A small masked image model, trained from scratch: 4.62M parameters.
Rows from block 2 of the decoder, named by matrix and row number. Each number is 500 + 25 x the weight over the matrix's rms, rounded and kept within 0 to 999. All counts start at 0. Numbers have three digits each.
# proj: attention output (decoder.2.attn.proj.weight, 128x96), inputs 0-95
proj.0:465491472445485525498496503499514490503512486497508517455516493511505487483494485504495492498459488514480491494492475510506474487487466504492518502501518470494504482509502505503486480503491484509526496490528478513544455506512513521484511530494496489513506481510504496508502515510484481517
proj.1:482545499462488485502509533478453502538491491490483462502469521512471497511500516511471499498513497502537500495493463508540485495460504520460490490516469513485508468500508505500468489474476480472533517499494487505496489491527498492516529536489496480536512518473531508500522516488494533502
proj.2:473449522524478510501552529518476506486484463482490521512504499488504553525469482509498520505477522507533483503560493510481523475486534516508487483497487490505470503509494509533475491551556541487523491489510558550510492511492546517526559456489522529505504455462517453466491452489462466503
proj.3:507478507548493493482503509493469493523481507514513526561494516494545512502482501494471486524514494498518498513529525499489491521464498497521475512516490470503462500494480489505471500496492484496524505489510518463497505520517503506500522507483461466500495511523474503451443509508500499493
proj.4:497479497526511496512506452473504514501480517498529530555475496500524493464511508498499489515488482451467507519488522489461470521487490461489490485503497509498478494503478504521483480518487485529495509510506493488535513524487514522520503481505527497480515480495471481478498516523495478495
proj.5:510478507558509514498514490484482534521488533505505490512512512495466472515527486511459494506501493488504518461512534519473469521491516488537500461489475511486451482514491485493483509574501508542526502503514541443502528503545516494550509540511527503475493489514508524512469509517516489493
proj.6:518519472507503494505495448536558481538476495538510496518470465497504513525503530478521530484556456466476498508513475466521491477488505539424489504479493460527501494508476523509493470481473503505490517546466484515486502521489501495490482436491510483479483469505476528514482505516522518511
proj.7:524455482496542542487509524549505473454455456511512551482530462506482556487475471488501462490532531493502515493559567495526556531505509484536548505517469484482500502506497481514529478499549480524529468525546462430500505502499508496468521528515491501461494474536483474498487484500492499506
proj.8:474439520471493550510472498435535509438516546487478515501550520494481541467480465476497457498444499493517485509454436524457539511542443485538517466506511501492493538493539485487520516488526490512541516488520469471527482497530495472536479470451459555546512492481516572490489482497545503478
proj.9:519491500498483560512478498449538507502541553496483531442515522495455494472476488521523486484457498532497480538484437494531543494457493482505481480499521440512479477445472512495548473503502495533538520523501496504546488510496464530509497447501482515531489469482491506482506495483467504498
proj.10:513506470462510478493503496532478473477495503509533538511498444490524464481476465494499495522507464455483518517486561508477476461524504496554494469505523530526532500496496502505493527478462538488407501466466500476471515488494516521493484535535495502492512502495497511506530487515480476513
proj.11:524489498435514512494468511519531490496514469518513519468525518506449509519461513481486502503502499530492484481534504517536545526511520506523530524529534503542528490497474512526519551467462519470500502501493491486516500524533471506464492513483505500498485543510499524507476490501509489501
proj.12:490528472481502472477479498505462501558558521518491491460531528495483528511513471498512524497506485518454492499470554471533474503476518509554517482472536510524495510497482504497466538515482507548503518503501487483522495467528496463531482537471496480473509521494473505468468514502540452525
proj.13:507535501551513493591482539483507527547456527472492486500516491512500462492457547531506457494523498515511488523543454496470481442466497497458489499448486524456540514467561504479509497509506461465491497511483527436508504507467520505500503556514465465492500514510518455516534539505516534493
proj.14:501453477543485538495518514493514500472456471508524493525487452489525536512472483454504501474519515511536509489518459487451502513538529511510530522478512445489502514506513520503516473488538517496522486498462487495490488498455487483475487476522486526498500469518504479510553491509481501518
proj.15:498541491518513545507467561508524468520504471501484491518552523507497449463470489485476506477496535547530484476497495502523500484487507487513546512474477522460538493488489490535499519497557496493518495519512547481508487494499516491493550484482495513515516494469532463492463499499566530509
proj.16:490509523517515467532491476436548531454493558505534499475485543471540485466498533554529457510545513461490478486525500509493501513475509485490439500529506588513473501497517503490529543529562497513495486480485517519480506459515492493502460497472508500510485525469461491484504511465517462496
proj.17:480488501485498501492525461469524497478470513491506515485523526505492482497516540522511483513485524491511496480521513518490489495509493507521471481491517526464488501450495501493480492501497486490533507490521466490532479496567472475505486518473508492534510517468488524527484537481549473474
proj.18:492492569536524535501500510487558474546472492545468491557500499508423494493519556531542503519494494476484493537494515477534496504447501528475481511481481499495524512467494500498527490524499507511518515514472530521506481489510498499509477514513485492537484517475508499500498501493514494483
proj.19:517468453486521488517487483585518500470503502511540514456535517501526529495517509458489483489512498487460501483491555503495486524588497520515508499502545494468510473504499504457499464516533531546464513514487436449509511510469556468529454509502561542488502511496513518539507549520484475497
proj.20:530523506456506444512438497511507542456468467472522502506515492486432467525456498498481477495451515450508501534457476522499518488546489492498556536492506500470502500504495502516532497557466486512533516502491502515503493495471472492518526530512487437493489439533501475488492523504488519500
proj.21:524526502529527553506482551524513514507496454489485478507540474513480519525507483475440521477480561537499496485517504489475530516527505477485542513482511471476534494454495500472483520485520494506473492522500526454480527511451518475468489484509500516509499543471513490526479503522449499517
proj.22:498457554518501532483504477514499470555510521531492477516470515513465529534508535508493509511498484495453519499491518482494499525492502494512498501494505486510490490480505495463495485481469505487501503527511441504475502504494529472510473549482509489493502502490523514517483521499514518487
proj.23:505449504486492511510494498477487490553533525523494523482498511490494550499517532540477500491520499487497504506538506494509481520484481519519507504512530508534479492512485490505480503536442508494496545489514505466461498509525498486501508512507501447510476484525459497484477529510497513496
proj.24:538487468534508523514542522473526519548538520496483498433539552498476497515510464498450495508507492546484478486505523527517482505465524451530457479485455509530493530529503502508497532468492497574508504490487525483541493493470509478511524499535510503468484500474490557447492547501463496513
proj.25:495520525488442489533517522515524472497399509492454525558492518523512436491492477485536482518466444506490512513491504513482487429483477518470507506484505472495495503496486524582539485540525576470492512507470514498522507517511503532497502503516501474475480492512489465494521477531515486490
proj.26:517526528561507457552495502465510469536477592529484483554474489506549456445558474511569485489513504455436503503476499497454487460424469471464443484479469506496490506514533511469537436515535518473472513514489506489529476473444486520517488550509481500481493462514510473461568491452498474512
proj.27:505449502456512516503498506496499509493551525533539538462502541506515554502493505487515452513488477512502496508465507533513520568504499493508497514482526489502464488494494496489511512528478501506470484478461495491482513485493532518511516492513501526507507545519511484524510511508513513505
proj.28:482547509496504461501522528510495501523501450501486447502530506490476489494510503509496529478485523537497488515513514509514478473458499495504492480505467527472525462482477482505524479525503530525504486519518542521504472466484530518532504537503531519504493493487488487455495519470467473491
proj.29:483458525527506558509527538515511518473466496504499487493472441506484494522486467477458495466459527461500513477477430508464503476544483497457505511508507450491497506507503508518480475527514488468501533528501478479519453520448523471468548466463503508522518479518538509490531506492521537485
proj.30:486556500533499474508488493517547509479475452500517489470521487503441447506492551559510465522540515488515481510511521497560541495466552466458503522488452492461510495513485501517528476492506494472571463488496478557483438505559487503481516528514515505524495497472481532465550500463528507486
proj.31:516458526519500472517497511486450504473511535497516489522480498472526518500555497500474462499530524493504493496461453522484552559524515455486494462519527457487465451500514519472509488534475513569524466495511555495501493516506510500571526506482476486485484506524466526484516527522467471507
proj.32:518482554535526487497484489527498520486492507508512499488468496492500541528481534529503476519506526488488503523535527485501523502503513488528475524485502523511505524467497493512521522521498497490508502487471496482509497499489473480501495513495504484497483543487479473472495494480513494487
proj.33:511498490483514486493491478478484513474569502498509478448492517503479492488514503524494535502485517524489487479472479520514493517512519500524490518516530483533527490506505490512521519484467469464502494477479456519500489492517492513489464503499484491496491517507511505515491503493535497526
proj.34:481546499447506496477501478511499511500545447489473472454487517490503539469528503516490513480493507471504523508499529465515510448512477503499498531493492493526494498478504498500498523502478515464498495485520475509470499453499499510480515507537517506522502502503518461509490502476499518515
proj.35:479549447438488428505497518490459517501489486478496501489490498475520554471487477491479492493483489493507503512495510532501473467511494498486529502490490506548517501514490498513490494513490499458501491471505486516479496489498485502506509504529500473503509522473491465471526553485479494525
proj.36:475527497528474513471524502526467523539522512505496511497512493483498496522489515479494477484454498484505517507506505489485500484509482483517510494496510502519478499539485492502499532534547498496526509489505531526528490496506499506526519472517468513500505514500500447464476485496450476505
proj.37:529461514545489489516534498490516524530532517491481522516479550516511542536450512543495495531552474511514465501541469524521527477417557491498441509517474478475454516512512467480466484499501475519532548504533522506455486508523483502507528503443498468513498515505488496494504499472485525513
proj.38:501500553495490445510494481513493507528479471474508494559495494507521493492517511518504502534455493484483508533490507510495469469500475505455497528509515478474483509520498493512509514565493549481505478491504501516486507483492485505525507565505501503455507523505502449486487468520493472495
proj.39:539469582538534486493502488478533513515485491506495518567458493498477489474476542562546521526528497431455498531506501499499510479482502499456495487534471488447485508512504483483533479522531505506480520508521519541457515498473529504516518479506524518450487485534479499480486443460474504506
proj.40:526590483501503442523479483495495482539519502506506497505510471490494469464491515522488498500551504472479495509466542505537504464482530499465521485499484516495483467480515523524505530516470461469492517496445534493457528512503499508487485530485475472515455497493504521526500512493512549500
proj.41:543463468533517527487533501521531469448483442509527492505501489508528548494476482458504527461514494518512501501510493506464496495524507527539495527521481502501475527517505481499450480488554483483494481529501461503511529460508519483494504491478532522477525509496497475519512486517510511495
proj.42:504472520512498488493522546479481503469458506512521502554476482510508474485519485479493490481484501501536509478494443529486476542505487531496513500502535529506513475530493513525464510519457493479446509492512510474475526500496468498513485485503473468503494501496496476504529528530520526516
proj.43:503511438524493520474535488524484480531501449499523520516501481498541481523470458470455496505502471490480508543471578464487462458461511470500470488492504466481488498491482489500454572502501532537462521501512513485483495509490553482499507471498501515489499530492476505496475521511460449502
proj.44:462522477542491545495513529450463470521519515537491491501498495511508483511505491477480526473517502573493488495481509486490472537489495489492478502492502524522516507530519510524482486490477496498492490485480504488514500513500451461508503471487475493505507518503511475508481485525492477513
proj.45:502524507472492501501410494532497480484526531463457466553499454477498473516533527467460509513461492508524510496446464468450467499556447476482532541481507520465541502476502500481527558437501472463517500493520513496492523514535508537456484478472437531551501479530518503571445495508525494487
proj.46:533449488494484536535502496494506499453467529489468542505522511495490476450483469458513502477451476514488502472461438561478526495584502525490544492453499483502530518511507520581493503484527527499454530512516492487530486560440537508445512507479531542482490497518547512498526453480477551488
proj.47:512524554509492509498447499536509499437522499493491481509475488499459493533512556508513479494487507504524494528479461455492520501557508467472515539455542526545520506478490533505515544470463492509485491513504508530521525503517499493451440443507469505482499524498485518502522478482505485505
proj.48:533552517486462478482526451504516485487509455497449477505530510497417442498475473541503575482442535529527507510424445519497533442474500519506525522490500448447498490493529537543521503477493531471496514476516531535496459542457530546501554508552515524483509490528513495524558489491515540504
proj.49:484511477484487474479497449500499420542535513524501493533468478503549438471537493435528528507494476522452515510459495480481410479502438521487490468535508483482468536461516516532481512455492479464490511483521451510576517503503436475486493500509514555486511488520478498513501473500538527501
proj.50:529496521522469532518493504521484501492490526485459512483476486514450483535492514491497523493521503510449509512478432497550526497508511551496524487507498520427513476482509534500523484524483487493470493516480462485544511486502495493489523507537483502497488498526493493509545459520492537495
proj.51:509518538493494493513440474519527502491534510472480477511492483497509457527534545506513485513509509503521500502523484475492531490528496478495486514482493501516514515516527526508499549442550461431533470480489518497539517537502510500499536475481466527514507451521537492517454486512552533483
proj.52:497508512514513499499557502501506517476453500526516479509463476511495500513498533509493493487575528451523515447575508512510539514492533500504493501507452503502505503496471491502484496497499514497493471496473478506480513510499545485469530508507517499492499519496516564526581520478510542508
proj.53:481604473517478504476488494531522426578473489529488452520459499504544406507543506503489503514558463471490524511504535430514491443448493500458465494473481516507535503499486518528440533510474532455482515487514530498510493507505533514509519536517529489479503493492529509532495519508566521498
proj.54:525510536507529483516518522476508510478464457494495509567480497502495519453444507493517514484491534473516505517474495490491507503498487538475538530499485517533508503513499488475480505500546539473464503501477523517486536506495526510471465588522464501491493550491537492573512490483510524491
proj.55:490549464495474463479505451512474492479503493481495503478508502505543494476503509511484478493492531475521508476479533460488531491507491507500490457491527458516492476487525519494504537519503503472522502465496523505512499520487488494487487473507512484505500482519414543509559531497477500476
proj.56:466491458500464514488557508466469443549533555509443465472496488487522470497559478489492537509512469530506501488454463485519460492492473507505464509511480542516513486518490481467469499445510508501471519497495482534498491480503501525474510546488486492479502510497495536480508484475539508496
proj.57:501542497483472480503476516467457525524552563473446483518513489511508472477515489533520507492506498475464497528457501497518479457497476488511502472511478523520480500508519492479450534482468522497571491483520515496461501487491507506503532544481461488514501485516471487481489511489473494487
proj.58:521447558535513514474480511526485505506541529474495478490500471496459542555505467489467478523466502500467516489463517511494550504506508487514541506498530487500532502523533494450517469490526516545479496527523468493460471478470512491504500532472480486464509473502553526459518474485481491533
proj.59:493479489530518575482512514543491497528554496491516542487504459506527531504474482506492502503476509511471500500505534469475485482526513484513467497514513511527476493507513501486479555474503503494521497483523482510508516498537508472487448497469466537494494448515499529513495495498529444509
proj.60:475537447518491489478545443492540517517528510484532500488515498514502462490475526532535506488506523506540489465473485480496482492465519530540444451510512500474498513494538506511488481440496459462512479482463497487511513516514470477507492465472458481531504502496494528516518515519547508488
proj.61:505538499468524498518478493501525500495497471495508498512524492515497504465503499521500482492521500495531503484547515502502494470444507490503507486518460505536504494524516478497462534481493529516505498501503481500519505507475536493499505562498522487466501500493510561517526527485492522475
proj.62:500451494536494520514511510473450519490488498472502524501503556494542519502496478492515472515491465520518511502510485511434479493522485487503518528495508504459494478495504498508517530537489498533495532495544507513509505485531475471535501525528504491517496526507485522490463480495515514482
proj.63:491498458449475556481509489509493454513515505515489523459494478502477527547492475465499530514495462527431502507482498464566459474491505523485484471522487542479516492515466513509523505496501491524488525538509469487525479478507477506525505456501508549512522508504513480491482449503476510525
proj.64:511473506490518494530517521527506506448503499486516499484494513502519490497492479501504490503484522489531485466509498533474523483534496491499489489497494504520489520523513523482498468522487491517470497500469506493483516515492514495501506462490475457479492489510500530506516501521476508518
proj.65:510484476518481493510487506456490522530537524496495485474549546491517477496497484503484500501494483555492451523480497513518483505515512475541478509463510513496520481537488494508526528504510509526542511488516530482528465509507478506478476503480472522507495463517495485471505486473491492506
proj.66:492567482490496503493494511533519481476467465506509495479527493503487481492479493517448493503482503525512502466525502520538500495463525502478525496481470500493531464520512522510538490509474471496515477496493535485500488482506504503515550489534498488511505518516495509527516510524484553509
proj.67:554507526520492449513478478514515486482478499496511474513473503499504498516512519505483508516525498480489497498505485501528502507502520521444500502508491488494473508463503506471498514490499514525496490507502496466511512501491494496506473522544499514487499536502469527525517530493490494487
proj.68:524532500533504447483534515523497484455497477500491460532509457491518474507512508532488543491541562468505497491527534518529512497504530499473470492522503487525496497495510502486498516530528522494493472514489496468505507497522511497483478462480492498494496536490490530503503506509460460488
proj.69:470525470496515507485556509493501501450479437499531537503516491521476510490470464502462448496507505465485509496511529486510476485473502491483477483513497533530512511513511517493481470486496458516522476529503503485447488470508519498502543513483495509507509486522528484485473462491479516512
proj.70:491547542504512485496482474520507495548500485501482476534512536519491522509518523496498498496481512514539503497505531456511509525464493483473495482525498526518504472503498520527497538544474503480505486536500513473529491495493484500528537503495491489501517508482534498493481527528501495510
proj.71:502474507543501495479545503507495509500478504498498508515531536505515482471502489517513476494493504477462503503504547494501514514474489480500486442485480487494486485478481487510503492531448497502488498547506505510517478484497476485544521515520517525508507515468501495461481479480499485486
proj.72:500492489500476486518467493487479505500518557488511512504492503494578489493518468509482467510515502481424490517498488474493514468488508469512467493466504507482498518512506495482469524490496533534534513514513475503506472509466479475490512531458473554524497505494500469494510507481499472496
proj.73:450487483448481545556457523482518469551492519490515470484526440486515457511484485424531559454418538554541474476425442534464474493538458520529558515492545494517492522476506494488461535479485466491447527536513511494495556505451487520464470497462531541464512478492531486484485489491480498532
proj.74:507548455462522465514510540493473459435500496512491490517451531491526537481517491525470544477540525498537501444515490520532492512490538512471498488505488500541499486536475499510481483499483482483464491512491442494519513518513473504499484529517486526492505510493520494477504501519488508490
proj.75:507519583517538438503455484534521511471456436478524475565500509505460530515474573532514461525518536455554501495551541487484540536490511522446535529536498517516505524485506483525499502484507504434501488494497471522477522475517514480519483522470537467508512493496493479460467508467504479491
proj.76:495521452507480509490515534509495466526495547515506520496501475491556452483556481487504472509539466473462522489541539486495505463538483456540505502489485549529549523540516490477534486555458492494495469535522477488439481488540467521510502511516484471488516462469493517488443496511495455490
proj.77:495549553476496486505396469462488518531506477487462457524494536484486518478507580565506487495525512435529514543458471407526526560427508516458544494490488461532478518507506473540509516516527491479543477444452519524503487534513468515513478544446501446497460496514466506476488511474514477493
proj.78:516531490491534488463469476520535480457500458502507527520521495493503478514530503483539519519521493495463507508515540484536495528494510475475461506502500491460498475495503505505513468508493464510471476514505488534541502502518462504509523479502525473510500508480521516509485473543513506511
proj.79:506496555525487486502497454499515505523523513502497530521509511494508488501495540504536517512503523488478488526486494485521507481483509494465449508510540488513523496443511527515524498512540514517475519500506552519507503496445479501498490463522524541502492494499529476501536441484480487514
proj.80:474463493462506504479510536454525492510491492525562530496465466510483549482468500449527501507489493511500495488529548558472515542557494512521550512499550516530556530530475506513504505504491524508501488518495491522499504492476468483481490461505491467486514476486502459456508467529511522530
proj.81:483490494544513507496484491436502512490531540499488482483524517480538485464524502530489517488565489516525495476505495521494522517497503467526513499524452554492482531506529491509514527526505492507511510451521542507484516490533439461551500506468469500486489495496500535535454462499570506505
proj.82:461504506496507507445473450491505485544512493526522483501463499503483498501482521481527526499490448528461510490480489481515464547478495537499528504479508499502510520535506493488468497433495482476497508519520449535501504510506515492472519530457502487492513484515500490496493478519529532508
proj.83:495514526504498496498435494527519505506484491490483476526488516524479422548497515468497506523461485503513492514498481493446474493503487502510520520521530533470526544504519479560534524498545527449480497476511492474496489504544485477476484500472514529495491538514503485496446462481536504469
proj.84:505484489455526487507508487482496530477494530511504533497488512491513521490503483486506501521497515480441520521525514493523523515467498511505512466508492525483501527503518485491514473524523480532470487482493474470490495497490490471495486487512527537495504500476488502500502507486489481508
proj.85:511501529485535474508489520492527545462495502490523511516520507512470536471510517527530458530510490469509502500496499540520563569501467509484523516498515479504513443488491492488515487510441471494533477505501502479451508482504504496538498520481515463521496525492503529518504527510534535500
proj.86:475499544501469514507482467467522530526476519493452497536484517520466462502509538538569496515483453484464500547493457427496488493493474530472484479479488517513468498466477516513502491491522512496488556533478531474563495534513450493486471497493520486547500514519516481543454514517483494487
proj.87:517503528517530495504469515516497496484496458507517462515484498512474491480500502489501531502488496482502492521456501523503498531501522503501504482469465495522502497488502481488505496526538467528523496512455482453520516493456511532483469509527505547482498503514481496466477528486468502504
proj.88:475536488526485517502524537478489458557490494518445485535506506498534514496530531544450490502559516520494512500538520461516505481437504475472474505492527474499466500506548502481512453495499468502485504500508490511495500492509485499491489453519497514522482488509470496505536515506484528457
proj.89:491532528519505491496515558561520427542506463508466463500480471523488509490542514526508541501551478493505510471538574509575465429462499538471471513476520535521532472489479523505500492511454496471440524501504485548510476492504576521446494460545505550555492479478556465531511502468500552491
proj.90:443480497438485501497454472434513482469531486529483526514514530487514451453534503465533510494482473508513489494489501495488466536536465499505496494536517484511504486511490504522540485521492447481505474523530463528574492514530480518507471408488528523482504519463512516509428512524501487487
proj.91:487487556498498516519476462443527516530530533505473492537474519513494486464504539504556521509511469500527489530474462492496515521510471494480492506502500495517497488490482486451514494471550490498541505494490524533474497505492553503464494525488456536527501496478515502512504499449538482476
proj.92:520498516517496490521485491484523488534486507524489501549492504522520460475505525534530501494524494477479492577492464473459497429470496484476474499494489466490471491518502504505521419519489527511469492520509472500489506498491482535515464483528528488484494422517488442494498533507458470525
proj.93:445455474494475523505530495471506457491472505557528547500499483503555521435484412452527465486469476484510502522481514507461471492482447520542495513492486482506461528487467453507497511494522521521505513507516519505544490511519524505501449477488545554516492486502479541514445535487533487473
proj.94:499505519491496495499539449483547531527531472513500461468495515497486479463484494498503572467510542516536487502504508497506502489523508522501497502493496487483519552478503513488496570446512535520513467490477526536457501510466548463477514493520481553494502518469481519471499512488492493495
proj.95:541379519495513535514532564531497546436441554508520523417528476483502543513491434473513476467477536492439513505504443553489543525560502503525554456496522535472511495455522502495550477548493500569480525511512493486542468491479489506475541492526512529509503443535498532473498497458468516481
proj.96:505497473468496508494488507496493494519535496520500500440493540481465510519519485478518532495500482547482496515480473486513487519486514516519511526508527454490541500446508480490498450524438489535490512528486496533479484482454514493507513486541546457462496486517487521520482470529530508480
proj.97:475507470478533493479515525488502513505499531510525555512467519502517528474471524513535462528526473443472500516523499495515514488488482494506485493527509489558535510511505491482514450494487495478493489523503477520511463508512507498496474478479488454485511477489520530508484496511492451484
proj.98:474504482517481524492500528507487506554486514508492483480499492494487456519534458475500489490523479504481511475492506481518500501494492511519545500494482517459520495508498492514530503534518514536502534500505540494494491491495493514531512491510510480485490478529470475470506496505502506496
proj.99:486434470515461544500525522463456521575514544500494519452490530500523522530524506506515530488520462547502481503509511490514462506528504523571515508496486527467495501533481488485492455497483459520527530466498517522509471465533500509507546492521528495510529517513483472512481473518493492535
proj.100:530519504524510478511471526533466530494519481482503500474517519505517492512509506520478514502497535518507490507518562476512518510508521497487525518503514533526521495506490501478502532533537527486514511466448515515489509487510545491498492521505482520495494552500500482496498493499514484506
proj.101:506527521525498467511475460538569557474520512471511507519490538504472419483502457483530489517460447468479500490472477508501508488500475451467512483520504504473491502517530527467502491468511485509495499523522513476491521499490520498518511508503482497509511520512553540530510499524475517496
proj.102:528482468431490466536508528495520535429447503478555536452505489510538538494445468492534442510482477496573471536537510555469498465488492504507493517499504542512505516500531508528484507507559511473484497482494498498489502498496502510509506534521514500496505498492487462496516525468529511469
proj.103:521513518499504523488513509501493510529491518485479507477523512506443482513480520554487496512501483486478501509484506486549515472473526484501486496521494502494480492499470501456523450464511511520510483515517502478498486494527461529471470488498492487534507483497515470517500491498448460549
proj.104:526500504501497524484478531495476505502501522468464458476533469511471546551535509494466506491515492541530511503496457479482508526504480540503565494476492495512497503502540500491454456488518505511460537472492423542477511455485493480506487530518508495464494511490486555515538510475536551474
proj.105:459509469540509505476526443549514500510496474513524476499513528514472521511506518484473508499488429502535528455520573483484435518487511510498458506518487535503490499513507466503481467469550494537468493523521477481517493476485503513515494509525578553515529555470509490511531521508497488473
proj.106:505504487447486527516451495504516491440504505482483518468503518493532527489521496491503491506503484507513510485495470469517499500536492499479526493510507492505488498512508524492507482505520553520490477477472519535518516482463500510519516460511501549492501517490492474494582474523467504500
proj.107:474505505462504477485507493519479524486479492482479486524481480505478473523511471478514533506464515474514517483487486506480483520531498544473519464489519443500470502468504500507435529464510509505497488497507517498538538510473519528493498509501497508522512494490524527510518508523478510482
proj.108:501470467477505514510542548458465536482485473468501492455534470492529514492475471532461482468512524510528480519539557530493500464543513505528526485488487511436509493486528476518526466475480434502526456503503518475510514523479488488454559518471484448514501442507505494475532469510479509501
proj.109:476515419439487501492507502494475466453504445477497542514525459506517520465497465488482461494461501503499513498506539492465465528492494518543524452498489514554445476525492488523488495526521502490507510468489497454550495527535469513515489525437487472502504516495514513519513524518492483493
proj.110:497447438472500469507530529484485511456517538501518526475471455468560473471483464477533520495495520497549484459518478560455499486571506497558481529515523464496502475488492500509513541469478515482496487485496501517508506522478495504459510458468455497528486438506503527473540486512478516511
proj.111:501508466494481527467498503524440512495492560511509536488473475518536499504514471447499485496481503460469522482491433486505529523534470515505515458492499555525493476522456497473493510469479510511456502488536479501511517526535461551515475483472490513514521475497510508493497501472497505507
proj.112:464489559533507495514495503483496510496521474502485473535515517499524497468485505514535479491453522522540495467508479512443486524495472490478520507462515508547521527511539506536503534508539514494422491493518537537484506529458532567497469515537540525500492498444544536515517481503487492480
proj.113:499491531521499525488537494497481498563454513501490523506493535488471526523503511528509475525487516484474518510509534466532498499429513515479460500556490515475473494519466493469529495518520530531519527510547479526523474492535494490511470482503495499497514489491488506503491507469483456507
proj.114:498473466509499504479569478524493494496514483485508522470521485515521509518512479503499483489510514518532501466542521530476545483521513470542460491532484479480454521510476481453501467495493513537513487521524475525476499500527554506481499453488517502481497489482448547504496522501488440497
proj.115:500502437480507547478523473528476447498536470528509548465529505483522545489495525489494540483503517549465495501509519495507520508567496495524487557518517532504534504509485487484553493506470496474497485477500518540450495489495492517455499468517509496488502504539459481517484464512523506478
proj.116:548495516495514486519477484481537469441490542521499492514484474504512505519525489430537543495514545525515499457510459508505516532538498526513491499528497489501464532503496509514520537469535485485495494507503476463515534537502471491457464462467498502497496515481506523525491507511490533523
proj.117:517431516507467518546517486474479529519455521451505467489479496525520551571494543481477532482484536560572482489507457543453504504530514538525490502535504472462452498506498530484448510467489507509493503503508487521472521517480481458492517479504474481510525500494491487529517513523474521509
proj.118:453476474460486540524507501534494451455472444536497467489510516498482497519509499460472515448485493527527520463498464505494497512538474548494506494516455500466476494478486487489493477451469479507465492505494481453512540483520446499507467455520551546515499586486502517554530516541471515497
proj.119:489524491505529503465471470479501527539540514479518491478483529497480540543498541506497524540557467518535507471524538482538476565522534491520510513536508533502494491526487510453473489443521468503495497499470556498445525479535493497554490487490491490538520555461510504494494489531555461528
proj.120:481511503507490533461522521508480492495497446493522470501526494519450495513478468461456510489464512555525498489460494553494500542492484513531535517475499450495518496501476467513449493466487524483472503529517514518480517498518580494501488510482551496518510534506520485505526483532525575491
proj.121:509513471502513428515553493518492547430489488447534484502494447482492496523472464540452469527487512471524510530515469570482478448479526475486445496509488514496479479507487509485507470467487507513543467445486513512485508513529487522521533502496492518481484477506497529492519507479493482513
proj.122:526507465541487523480497510504469516520523519518498518487539499494551534540510479512468491489533554548503492474544525464515529536462539460552484496488480532518496498473532486533518538481473526526492494498508540472458494477492481499508515525507503528508482523502502502516483487466491489474
proj.123:516514490499505481488527488513471511532550518481490501446475478512498514507523505522542505495520519503515499479499540497497541500509519477546487528508518475486531524503493509526516494508507477466520488491479458541522493524531499500434500468514477475471504452519472485470494503494521472521
proj.124:491478475487515512475553500559527469488460497535537548497487470495475534539463480461542482518488489510500511502528501495492513510539493517504454551518518480513515530505489505480483484440507468477506498517512475497477521497482470480523488486503511484496516508516524472506468505518484515507
proj.125:491515500471506506481461501521467549474526476470486477473523483479436543523443496500456512523439516514520492525452478533491525490552517497509522518468537486514542487475501495514519516485470453484518503485483504482517508510517485480500465464496484475557489515530490489513499489510486507507
proj.126:511538490467505448513468530483492486462480531518489490546472504499492460479555487485498508496513476461469515495498472496520472542524475516441522478485474444518496505505448487503508460488512507486498495507547509466461523544460474522477486518521540499501491455496513475481506505509472489502
proj.127:516454525517533494540478502512464550479451498475527534522485485510498518557465522506492485552523507510504495519519481500483481548480552494499468498475512470499483493529507498479456506502504489514507535477481544509437532496515508503544503501521493476509477515527469483506471512516521529494